{
  "dataset": "rendered dice on a table",
  "encoder_stem": "deep",
  "decoder_block": "plain",
  "lr": 0.0018,
  "adamw_lr_other_params": 0.00093,
  "steps": 3800
}
Rows from block 1 of the decoder, named by matrix and row number. Each number is 500 + 40 x the weight over its row's rms, rounded and kept within 0 to 999. All counts start at 0. Numbers have three digits each. After the name is the row's rms in percent of the matrix's.
# conv: 3x3 conv (decoder.mid.1.conv.weight, 256x256x3x3, standardized in use), inputs 8-11, a 3x3 kernel for each
conv.0 102:553588494479576430469493506588463537583457539593471495491557510486584522518569492486495532486501480558484469
conv.1 110:509482551453526541505500493518455502550473564540452498553579575481481533432455484423460543426454484535530501
conv.2 103:512472501512536544460409506477522482458493514471497579523530433408415487556565531512478493444575526425481481
conv.3 129:494467472442462529510495535543450472471536443421452648572412473587473469506459511540496524482419511530494472
conv.4 089:526516498525540510513523456532460446434448493485469427552519445500524471472561491462527475507505449542571511
conv.5 105:491486516531531538503524525420543445541488468482479469470570488484522581484556502446452474434536530528486479
conv.6 104:566481531516459514527447505459486526473548483489502465533468466463447565526525510491503530503510487490466509
conv.7 093:512557469538541522494506513456556450480466445507438528487541570467517504473493528457450509556505468498472467
conv.8 069:438525487481494510462472478520538473450456535491475504427461502511489529549548458471539466478558475553542471
conv.9 074:503512511528482474529513485520501447530489443541546478543495505510525510499545561468570518438486529487482519
conv.10 128:433539525590446527489499466489539477488596539541487527557420483533562507508436504504500556540488489496473536
conv.11 097:481480553554530533519455604465515447510503499438570489428479496449537473447443508464559505485527468526552511
conv.12 109:586467512470476520521558457497557448565435465519468506463485480517518456508490522531559528487534455463476415
conv.13 082:485487545463544520476504536531480473542448531443471545551499528504482512519460506430534468492514472505516507
conv.14 088:478486542529550573517471487475423490483510510457435498554482490530485471486509432452519482447514504489571531
conv.15 098:510471491572471544438460574518560483527537471542468484479489490551533512549505496521485512427464480485532523
conv.16 090:534477442552543467544513498472432551484490416493459499549527468449487396466449483508517446471467466526495481
conv.17 081:494583423463570490454515493446545557419495558361531540498481456548510482496461514512502496505471502536523500
conv.18 089:532522452473470500495515522442439538516466484452472414466577517521527533489503524461557500518488520556462506
conv.19 121:444477569553545455467425466558446516472549487526507533623558458480507469525522536498488529507511519508491470
conv.20 099:507490485443440470464475514484562488475488483541495489534526471476466484485459467485510525497482485477523487
conv.21 121:510538498445530492475489487353538532432515543462436524488482555477474413529459480536477485563480497505479522
conv.22 107:549417456550468533483563510470485429527500429683407492502497596472512594482518440511431534465507455521509404
conv.23 092:543523486499581564500483508502591454432574525506483415478513570512509529500591454512453424547485447530613543
conv.24 123:407525458463526545552478467512489492522439489446519550489437491459551555541516454525487513533513510473456539
conv.25 082:476499441504499448456464615563398566432578540450466491506486484507501487515589548506511487539474457452501496
conv.26 093:441486413591512532463521489404465478502426473568496508536549518559483434488506470554493479514555470441421592
conv.27 099:404463496571423484538487451481469448440462448521533425571433474486400443519545498492471442549505495452536513
conv.28 122:480451496521416486406513508492591525493449506465522429490506461543496461481512493522543481493546497534519527
conv.29 107:507462522432424507467498519510553524465525426485484483574422423585511445478522517549508464548508536498540544
conv.30 089:415466513511559500456518478490496488549443501499486530387463494512537532510456513407519532503505511533420523
conv.31 089:509502483530455517518513519505478551495557470533464460534449526473540546431544524476571544449505481522596404
conv.32 093:508431538508490542450478554474510510517490496529466445512571490504491487467509547500548533517469464513537538
conv.33 095:437447515497509510473490501499437523436602472531449503517511528466521522538522532497434468498497516522519577
conv.34 102:496530509506526442465532487526535496490489485418502544516466489463490509473462506538496489476532513496561548
conv.35 060:442492462468570492498528464501576552580551529492533399434503575510508527502515457519485450538578556523564503
conv.36 115:510429509435513486528507457496556444545471511444469603472560480547440496558490462383452515514488509426495502
conv.37 104:515419615522513497546467519492456533534514564486535493530550483419523488524480456532513510516542451528526486
conv.38 102:497498481524543565489523502493504524476557483497478492496492490504493511527477506521517530492497550482497568
conv.39 118:462529438538484511523530521564450492527431528513514455470402514381458523549469550460529445449510496481460482
conv.40 093:553412557522435583551565514415564494460614459497520516489347562494514498554539523529464522496496547477509475
conv.41 093:500457602539551539519534440511602452509477537540509476585587599498476580458477478502551566488503503557517504
conv.42 099:478613501512519511511473531505495555503516586499351500426531497422576516440504413569501469449526493552575540
conv.43 109:536517502456530510498430466575573470512564483460559493491556509495503472491485528519542453468516515489499477
conv.44 112:476521538558492514456484497503548545462503529563450504475467495530476522496481497549510479455554475441513491
conv.45 096:450546521540550539548514479530485562481513505571484535602559491535498457481539535521500436552461507525445507
conv.46 090:418477482425487606531559513512501502511411554420474483462481494533522466482539491513452457526475515479480464
conv.47 104:476423487521655532419574467504519537608449563610444518405640498445510528530546498500526518538436502533415465
conv.48 128:474435480443470489512499503557460452515497449547484436493437424541416491505502479470531449460438537490542508
conv.49 068:474534528438458494468457516503464523450521514490474491472512450470532533505521482521509483482531485560561496
conv.50 107:527481477343390424511496514440487522448485558433507568402423488513429576430550498453502483516477485552539552
conv.51 082:475545501576537507446506532564511552499522566455515505554517535520505417506482457516438409562477490552464526
conv.52 107:481476506536484576483513469486461506473496546550452456556541525504550467502505507470448426542523546532475527
conv.53 063:438448406478495510441476523540494532488519479506532495479477487513515497501559448520506483494466498464458423
conv.54 090:454415476598489518547521473525552499498419481557507483429468527464485558525562487511482490498519519510495542
conv.55 088:496519457484507538504549534439566486446517520527533437550457472507553477442469480465465507505550511521427500
conv.56 104:485583546512525514460433539558533498469540507429555467571513540487455530485478506525464468522530472595560486
conv.57 105:549521532440547520519583535495502518493407481478449545436529482545495475526491450531456476485509492476468518
conv.58 109:480402470449462450510445547480555496438501504500466429527518500528513503512512555474465505482458499488546489
conv.59 106:445438485479531493506489471490486461581445410539541384499506510550527479520482513489496478509497493529564494
conv.60 109:481601486503544488582450457486463482425600542477598561532539472489466442492480484497524485539521516437536533
conv.61 074:460496487551482463488515511432501479495571468521555460519552502519559498493525421541550550495512470444416422
conv.62 116:479560522529536447551541562494511548546607512536434582492478490555551518497520476429499584555515448502546463
conv.63 094:491443443547497542486486487458477493492486435594524444523539539516494512539556451586530528481524455480475545
conv.64 078:517488498454468502506541537507479567536488526440453490460487498470593495517513525560560468537460538541543540
conv.65 091:455496499475524471543523501406478485460466507448448551465511556541474512527490511425542538457542455484556560
conv.66 072:523520446544513471498512514534430486465491481494471406483501455474455441398484429533472470569485484461452488
conv.67 105:524499417472530543463590535461518479428465573481503501526520536563559514493468483457494536490516486543540514
conv.68 089:500508509465485532563495554514486513526527499497489514565469478509533545429481478528484542492425527509547477
conv.69 099:479493508463514448499537543473510534450515537498574516483437516478554508496526494557484443518512480533531457
conv.70 105:456514429489504411557439443537449531534490475464448441593510418508485419486482527541536498468470529494476503
conv.71 101:505459459438537512492576525511480535573499519500471510527473500501517540487529593552496454479549533547541571
conv.72 095:537502510531540541520489461486488559583501539486610466475446487514468427480541528483472505474545522454498546
conv.73 108:441528545486534518560515515512456578432441536495499558456402526477471462502510476507447534505557457517439541
conv.74 106:625596497495467459541490477433576485434577440438545531459487513477481471493489482493498479518518514456487499
conv.75 120:517433554451461437460495485508488501561592400626383431498475541533530514545523511437500541421508561520522462
conv.76 120:506472549510474520545440480466456546476536503583573485531467536563544443479556467524483491455579508477518533
conv.77 129:537470524475548505489468535508507478519477423500575539439578495484508453491464477493504523486486501417446488
conv.78 105:515565458502469491484473440560555494466454541463538477413527544452410550492486499472477509509504525574462505
conv.79 114:520539498584425522540541517448570544490523456538484517487431503500516448546491463483500504578485496523479494
conv.80 107:525489556558534473566519459524526518451472509484503455414541523474535454508530483489534440464571416493515472
conv.81 098:502510506455502499504504476516513446497446469459444516542511506519520547438527567464508478483526485518465434
conv.82 112:536548470483516511523545495567502426559437429535479508519526536452514500513456503474529471471545537541531493
conv.83 094:475523458527510511545494573569435563518521543519509531476467513437517466497477525471492603526474538458459474
conv.84 111:382480516473411537476501531522430465484446459463563537523391484505482494519446534502507527430510525499502524
conv.85 095:525501516551485560526505451453524499503471521506484482442550452553525539514499503487536488529514498491520469
conv.86 116:468504464462470528538553523593497475465542501482551478526513549582539496466505536481514524454499498460485508
conv.87 108:579437524527478504525476527503501505482546485442550466534557407460489463434510472520455480539457522474518515
conv.88 068:554536477515487479544505479486515499503544531522518487498502500472484535519505524517490486450487467473472491
conv.89 052:512526477481551480477503520432476494502524490499501484476478537527502547459551487470471484507487474519576402
conv.90 113:511532481516520463514514479454432520550521567503579470536528454480544476541544556474476474483497520571518485
conv.91 093:515526505530447530500504513532419480428537459467503460474469506456568506457507527478493537512473494489544501
conv.92 086:480465444517460474497499539484457467497454451503447403526483451442445496574532608496471459476485477500532549
conv.93 102:404491572500523589493514547518479536484482550531526542571561475517494528471469460484476518537513589562523529
conv.94 099:498466532448470615423476528471550530523536537505501538473492574511478476527481497487480524453486494470476459
conv.95 092:632480509511568534502493495502520499535480519454467552432544490435478449498465558519525514569515516482533482
conv.96 101:503547442533467512527487519410482503464529552499464571459491510477499478453425518498498512461458539502470482
conv.97 126:479476498496501463489477540421580488620383491490469496488413529578500402438440479501514536523563458554449474
conv.98 098:442521512513544521520508488502465486499463569502537535405597515524492551446419437388444482530475457528453536
conv.99 091:560486465575471501554443559486513441453529442539460517462515508505506495535482540484529516492490525510494466
conv.100 106:582502505474471490490478476518522515567453522518495501567548458545495494520458448480482520465496586506499538
conv.101 111:496467548480613535482507511471512563515498486537530490547536453503448515503466468506548523478429531498492478
conv.102 079:501529512466485475499524447435493549483484524490451538507489508513494511456568502507594561449518537454514576
conv.103 103:533457506464501531487497514537500526547509548531553420518498473535473534519478446486520453520557464443445575
conv.104 114:449529530438603518566508478524536450573510522503547455449404479466507417455552481442458463551516527559487449
conv.105 099:502491527583474564561518532531520534501532539555535514519513541483516478499482518533511482493513531504483496
conv.106 069:542529511520587482487523451589515458437537510479506506469501483528457456466507486490504467478473468465524516
conv.107 086:555583429424508502527624525456507512447473544487514530552505540536533507471457481507466554493512527507520494
conv.108 106:510508549515465513442476507526491522535529509458499534509507475488484536612537471424455515454519461445480529
conv.109 073:560519471511546482498511524462513462442600488499512471464530496469490554478460510523551464479525492467537515
conv.110 095:487564523481476451525503556433457474458454537489446467467425474503550504545552464479536533454524519548469557
conv.111 080:480498499531483529508521474461565625552559517477444429504498513548514475523540494501472534539567542483500570
conv.112 106:462503472526523500526479479443469560493469504524508586546500401441490518454528557462530543533508511513486592
conv.113 116:573436537486456559498489560518450488443531475439426473491550555492459631543472502512487434603524415479523514
conv.114 106:464499509511504498560485461522464489484395523426553492441496469493510492550555544502442528528505464504488532
conv.115 097:473459509467455520485535506481542512548417507501493486513459505405585515401464533503490495562541481525493479
conv.116 132:545479515507493511540440544491593501454501490409548489533422483570450522510521479544532506467435575514473524
conv.117 104:541500534518441470526494603474479522508637539504543545448486447459510491463476558458504560492509524537522452
conv.118 113:457490464482661503593512460530463541517499450476452478497616525484473447499553490465456449475503510517493422
conv.119 114:583496512460468516528472521529538471435497486472505512486449495482499550555448479527557513416505472534471419
conv.120 114:506553472422521503488529565520537455453592489481529512522438537552457541490515491532541467464481587525479553
conv.121 107:509566560440517438473520489465459527530434577408514492498463525495504538499557457486529530461495555524476545
conv.122 104:462526500531538440470517461498542476392481536459428574501477470499508516448508551466500481534481476499470535
conv.123 103:463474549574514499543589535588553588490503582442495505523412527499444446489437425482432510475505478571542487
conv.124 089:582489465492523575470481449474498526498439542547529484473512502496492523524569486494505513448472442487482545
conv.125 085:559501515523549561533522507469526476428551528495550593477525521468478479488441490476512496534533459503509515
conv.126 101:511567480520456438495473508493509500521464500510535453427477555551498475505556477549513481441500498502475525
conv.127 088:427564620578508513464476520483448457459551548507453491505470485459451443483486433494435497448513519521514453
conv.128 085:510462488517483519465478535494502532539498573517476579540460429491503468509522439524540552434474474534488481
conv.129 100:573471466556476503516524504554494512554521524470424542500521486518454586465472529492512516497508460445500547
conv.130 048:500480500493502521541571493468440451485514485432463493495498479549516511485504447454497490530507495425477445
conv.131 102:486471584527492593546553532490459506518466474539565459472439487534508493577536483506475517517549471462483561
conv.132 120:464455466556545504522546476477508508564462463491551488521537473528567537505467557522507528476495508560439473
conv.133 104:501487517541509423500516566468527449484423448556463441496495582520503475517550516452490452496536544417518508
conv.134 113:497477511454545524610580550497538523477435518522477510466448476456476447491496557561437479472519509421488565
conv.135 127:503458529461534523494469572500585573478583494487528501446476598481505533427448483525485534443416582524661445
conv.136 123:466502520436546504551582487474476497537430513541391589438466523450482487408455587515520497458528491599499496
conv.137 054:481439481484498492494452440421467483531487540511531519536506496512482474555527412597586556488509516469465569
conv.138 122:473548461474448502531485539461516516574467431481536491536541470472557542528539498526547499416566509506491409
conv.139 100:494517502540527515492451513585458497483556532493535606519467462503455473538480514498482463515438497532516494
conv.140 089:483454531499493494525476512531415551446488512484440523533479467450457502488503499507481540494486530497488473
conv.141 043:505547508531514488484493495483435487459477498522523503497514478495496469460500476474498461531495516440506482
conv.142 094:560560520418545486463525463525508512500474501544432527452529437468524485482466439512501522499518457542488502
conv.143 098:546508556482444466465555553472557513535485513466444480447546544475517472521503428563449462513512500468537494
conv.144 110:483504514567525443471502457478466543486493486532474401506484543472445482511558533487451514501548422424561556
conv.145 088:494496437533546518553477545394492509451461442464527552453527496486494551523520533512519473448500502433437420
conv.146 109:513558493484507521510429515542490501522428520578525508514479514484515549463526502476498509523510524475458546
conv.147 103:524531495501490497584503487542482612501537505476446565519525502432517483496470530476440500524464490554524518
conv.148 103:575478457530492546492585483493521456414483437463515438492481543510567534449509482450447519478530518516450519
conv.149 103:517446467596518498473496581494451509477495474543481453553568551513465500546590549477479498498472536489490506
conv.150 083:522521483486485476488490535422467518516448545427514472482521503513518537445484457491474538521512499484457486
conv.151 132:479571508529500510523558490498513471438429553468502494489475471481408547464551418520508499475537473542543468
conv.152 058:450486472447501477517497484525485535469460511502537540500470427494487490497506475489589556508500494477469562
conv.153 085:470467449537511547601489461448535486572456485467586534512470413465508451447485458460502485465526489495504552
conv.154 116:492534513518439446506528468474518501512466553451556521518452501510484486519520550507463490492543439514456480
conv.155 100:496537496499446554550580503529521544471458503573443501496524627557587496467544414517526491534518521449533481
conv.156 107:611576450412608478512503518483562484539422508490488583532576441503475419509465536542447518519518455499441488
conv.157 073:456511481460443437466505449483470548535529535503507499537482410492447496505522524543465455472502439501465528
conv.158 113:548559494484481461529580580470480519570453526569396500512460403548525553454505462508487455491484554471539516
conv.159 068:497475473544436467493463452520470582504505493483496529474464495533527465493487450505431469580472512495481521
conv.160 113:494555427492547504497442500555460586392660489503435524502514492545489428481516480494512496434470544500481453
conv.161 099:486502436454420544465511516495511473499573514480540518479544495515502478488484575476477540487493513584455558
conv.162 076:592536474534555463430481499423609433490526479528473532503474467503516516365541496488509523462456534517477496
conv.163 106:544549525481465392532463466458486503447548474521536499510515478528473461431547456514498488527491551475442468
conv.164 086:445496464388492508521473452432496455471521497522503498512462505507506544517456481484470504463545510534558481
conv.165 102:542473517438453491516486525457457541469487459475501469460575544466563487461509510474525509539508460516525518
conv.166 103:532505565533552529531490497515476530514514527525498545523522472477503521501514450518489460521477480505486489
conv.167 110:493540607465544511521512532495455598323533513448496530497443508572534480495480434475487500460518512484506526
conv.168 088:472493452489488548486458487451546507553496520569525462455488493556436509475484431507540518434489453471557531
conv.169 087:477459548556493521487467472502529517501447421506478490502489508446475439474417606518544476523514503475445453
conv.170 107:472576492525451502473505497382445508479474540559514482504503500524445538590455494432483537504565520534482528
conv.171 113:450481492481533511519464487501499427546491538462501532523412438433498470536480529504507511507526509577491521
conv.172 109:453510440530655475506612511493506474558473512532451491506600481510473554492538510548502518448504495509481471
conv.173 076:525566514546551600506566455528552526536527551466431539491536500513522517477524491477506484550485490443486455
conv.174 107:490565512539488550463506488535508507529419491451528418489480491503564533451482492506505508570496556494498511
conv.175 106:512545514488473534520521500494569489555529521475454519593474456500417523529418461535475476484430519448467498
conv.176 094:488524418516529512512517518494544470442551498557474532458483603491509489491523557463538526513508492540539453
conv.177 059:494545508476447514519504533490493473471556472512549498451542476505456523466501526486475503446516430499428504
conv.178 120:520494449489397575460562460515481512512439512554383501486410476518585506455486511506523526481482406468575476
conv.179 080:493471496536559557521519475527527519532507538544529489543552493498492489515498472456525511450466437457548480
conv.180 123:472561440466542418514478500486519495500549518463552508446548545452464550488488487566500518510530482549522491
conv.181 079:563475495491478473425413569529465521478520498569509595476449459508525534517435541461410505546469464588507474
conv.182 113:505555501564546485487463565428468482437555521493508446473501532511515409443536578450549528524539557509441550
conv.183 110:496522516507515502495553482518444508447525525387482574519556496470558464527557459472480537436487492482468450
conv.184 108:541537507483539478584513436472512570558525484538509443482562564460505509531551456501445469541522495485473545
conv.185 109:508497528545465554478462476515467512447572455482461484492524465538479489519566458510490533444490460503513467
conv.186 101:480515529447473487497453491471489583577441571590502407514525552509522513479520507499518502466491583524404445
conv.187 074:494485501528497448500537521484479552494494505514519567561533510446509454567494437501506525547497512461460477
conv.188 092:488516523484529520464464579537528514537562514620530471585545569453482623537542513509543573505564496449489458
conv.189 107:492416540511484480463493465521499481494518439492554496556439470481549458483519532481524501471538422502475506
conv.190 104:522539531478503512474511482599494518543462573519433532555493501501486498465515512535515502577517500467447566
conv.191 108:535473528459484489473475542554615513450523509445498506514461434459520555504438480583443515494531454457477538
conv.192 093:490516478493468498559507570478504508530508570527486547474530488551619499535533535507499519502483504466454499
conv.193 089:494506452502552531460489544540550473523474459571492522513519548568485515522517513443498551412462525451480451
conv.194 122:554504544563492473459529547446514500392499561476492507549586506406495575540531480454451492576499491550495480
conv.195 105:560535469454439584595506550391496520539509487480481576545529502517527504466464523519538541451506522533509473
conv.196 111:540435535424485449439494533528530490523492463454606460438503524527509511486495505481515471515490504451515466
conv.197 119:570427409473489460515516471534607455590486497507520516501526478516442465489527472501471449537460483503508472
conv.198 086:522524505475496535513463565468473498540507516510551439511514548510477464401420522467529541487507468499458539
conv.199 086:498516452505469539519468527558524551475501491540418478490510558520522519477543497514586518452500452468536461
conv.200 091:421504530550513448577478425511478464403556493420647475520501523493467529461459539523495527470490510476506538
conv.201 076:480460477498440458553471462515495462485480448452529471483467490528490505474565448490533466473483482464452504
conv.202 109:506397512516464434545555520452465446600414488484498524515471447499440535479501549431475468546459417543521501
conv.203 103:491495493485579482468489538579463475526475486532466478531577486506557523470484533421543493493487503458467513
conv.204 104:468533521495506459511528471507435451570509471464537439489505527457508508507551534528525404445566487536520512
conv.205 102:472523525551516447472497477521529423539521426393549445512518493449511491466541518449478562461529513539468536
conv.206 107:509431480518539508501589457567470480499504465471444514490527488510480499481499558441562480524536487593498483
conv.207 094:514516535510506416482510476524487500523497529541488456492493519437431489517522540487510490516471468468485475
conv.208 083:546493491504542496527486433453612459468493463482520493444491453469517474478519503488539485487517467523525475
conv.209 092:505480534505478503508517545606369503508499445461474480498507499491566538553445469505513532417484510475513505
conv.210 107:462418520529489475478498533484439532422492569481448502468477523473413567508507439493482523489426527468496473
conv.211 098:512487567480493552475531519609431495536514501527488529509501460470559494531515514488437518564484538488499501
conv.212 074:485539467463450530497478440487495476515458473561513494485511482525485476455485509460466480539480438474461432
conv.213 094:541504487511559506454504517535555528505429460474475558553538468533457504489454537516458432492524563512465470
conv.214 093:487473499464519478456499486453587508535520533453549559459476457469450486542531572466459493502512503548555494
conv.215 115:507486505503529487457448538442491516501529511426513564467413552523444480547521453526549438510523487478510513
conv.216 119:546543492461442453499531496441474527562542451521508442475488424519516421471475520456510468527521502558519473
conv.217 113:439477522563473503478454477542489489540396468449546487435527526525478379479496473509547529476469440489486538
conv.218 110:544514474565547488465575470474531508549469455532373489497572511461515512447455449555510539420451480553552438
conv.219 105:498515509548509419529537552505487584515558459502548555502530555445508493493542516486606503514444486518415472
conv.220 123:527455534495598424433537498607424581494473457457404497531441468476449459488493559472539459499452577547533500
conv.221 110:431438462459431468571541434621458553534483562439468544431581470491563506449509577493561529454473482574456468
conv.222 093:450507548550479509485476445539517548513519423426529501492493507516553465444445473540557546536433484526471562
conv.223 099:532552505493526474514472510442501473476493504495508503469515491524480481518463532473567519462447535460451547
conv.224 086:489473455522471506537442455497508573558484548528487540533454439491483469491475495488523508534485503481431477
conv.225 095:476489510495521503540481499514462464468469427463509478486484537515518526572483456551427484542515555468501504
conv.226 065:548614464491487478481477525492439454517509492487532534436524429472485535466546521470430472536503505463489460
conv.227 095:472497463567489421576496457413516543474513541452502481505432542541509486519474494454508529505484487549462511
conv.228 101:557513507527525455519521496482533492501635472499594441534498548474503607568526520485523508469536527486569456
conv.229 082:631478439496509517437488507545525455446490401473450539482532501523499471500492540504407460516518459473504397
conv.230 114:543523497551438492497537460443486560415521514474561486462532467514634486506492446468481487557487460599473500
conv.231 109:534482526548511509452525505371564560438511535477482470485476528511527454527507443486472547487493585478464504
conv.232 090:525510526527528509471474510579497512530524486580521490434464521484481510460514529497482509511490507517507532
conv.233 110:446497491501528500508457514513469503527520465509504541483430551482464457545496535514488544455508532431553494
conv.234 114:504489470551530512499531471467452459533443462523469608500528440518467480490506512513530544518433509417448418
conv.235 099:507537508466417511495466572505454498460524559450560523501501471578508554527511534457519517508551481483485523
conv.236 101:527432472487527476526599497517535491526525543566437535545504444491581483617539506487497534482473490527447503
conv.237 109:469548503484494589542540432481488493580363515549408550496464490463509486460492486471492520392521541563575498
conv.238 095:531461509540522528473478508517526526514462514450518442485471535546509484491505507554536396495510476473474471
conv.239 093:490502552481499489547525476439552469480551444448486423486569507546516518470471463550541481474500576502496477
conv.240 089:496530458471535578456541487539446535484529513456512523485522478506489413532455450429487505473487551449518524
conv.241 105:496475531502521488505502495481495542456476544477412566465509537485472527472424523523497498542464515558518473
conv.242 092:493492411440526536493444529549485471579481468489488520474500495512459523496522482496471511484479445541465468
conv.243 117:477569600512444547528479562472485482492479484442479446576492506514412460524511563487522504382488550504489529
conv.244 093:455469474542482496449491591517483450481575513541493468521531530505442489473509458477487488506504531489530492
conv.245 090:423520489428594498454529483492521618499504521546577509519514475478480498488524545482519441465512555433500576
conv.246 106:491599502550445466513503473522535557412507530539548476547477474500491460502479484490513534512436492490455477
conv.247 104:500469490473618495442511490491514475542516462517506444482573480476488510538530479515518447485541535515506492
conv.248 108:484478498513548509459496544495585453475482535484512523599569511534532447480487534467517464482500463465484503
conv.249 098:504533487487487551585535480520486566486448574517509504511501448416471576509605549502544486481490467481462564
conv.250 094:479511475496488526495578493474534509528465497563540446493502489508466481398497467499537498495465477458496416
conv.251 100:517570471582568444599512431546474569496484453430482453531491538583509394529495512476506429531472521566457454
conv.252 078:528606546501524506543488520518475487497505586485466548450477499576524479513524539514548531507498513543567441
conv.253 094:475462536498532493539544416500470504527404488539474518454584487485568469406494586517531530497528466560460412
conv.254 080:550464508540478469485479467453602525484508629547474540523468457505449472437543510641522509631493463498560489
conv.255 100:485555516454535540467446566554445481499480498442493535519465469508470496519534536472508460465457540377472486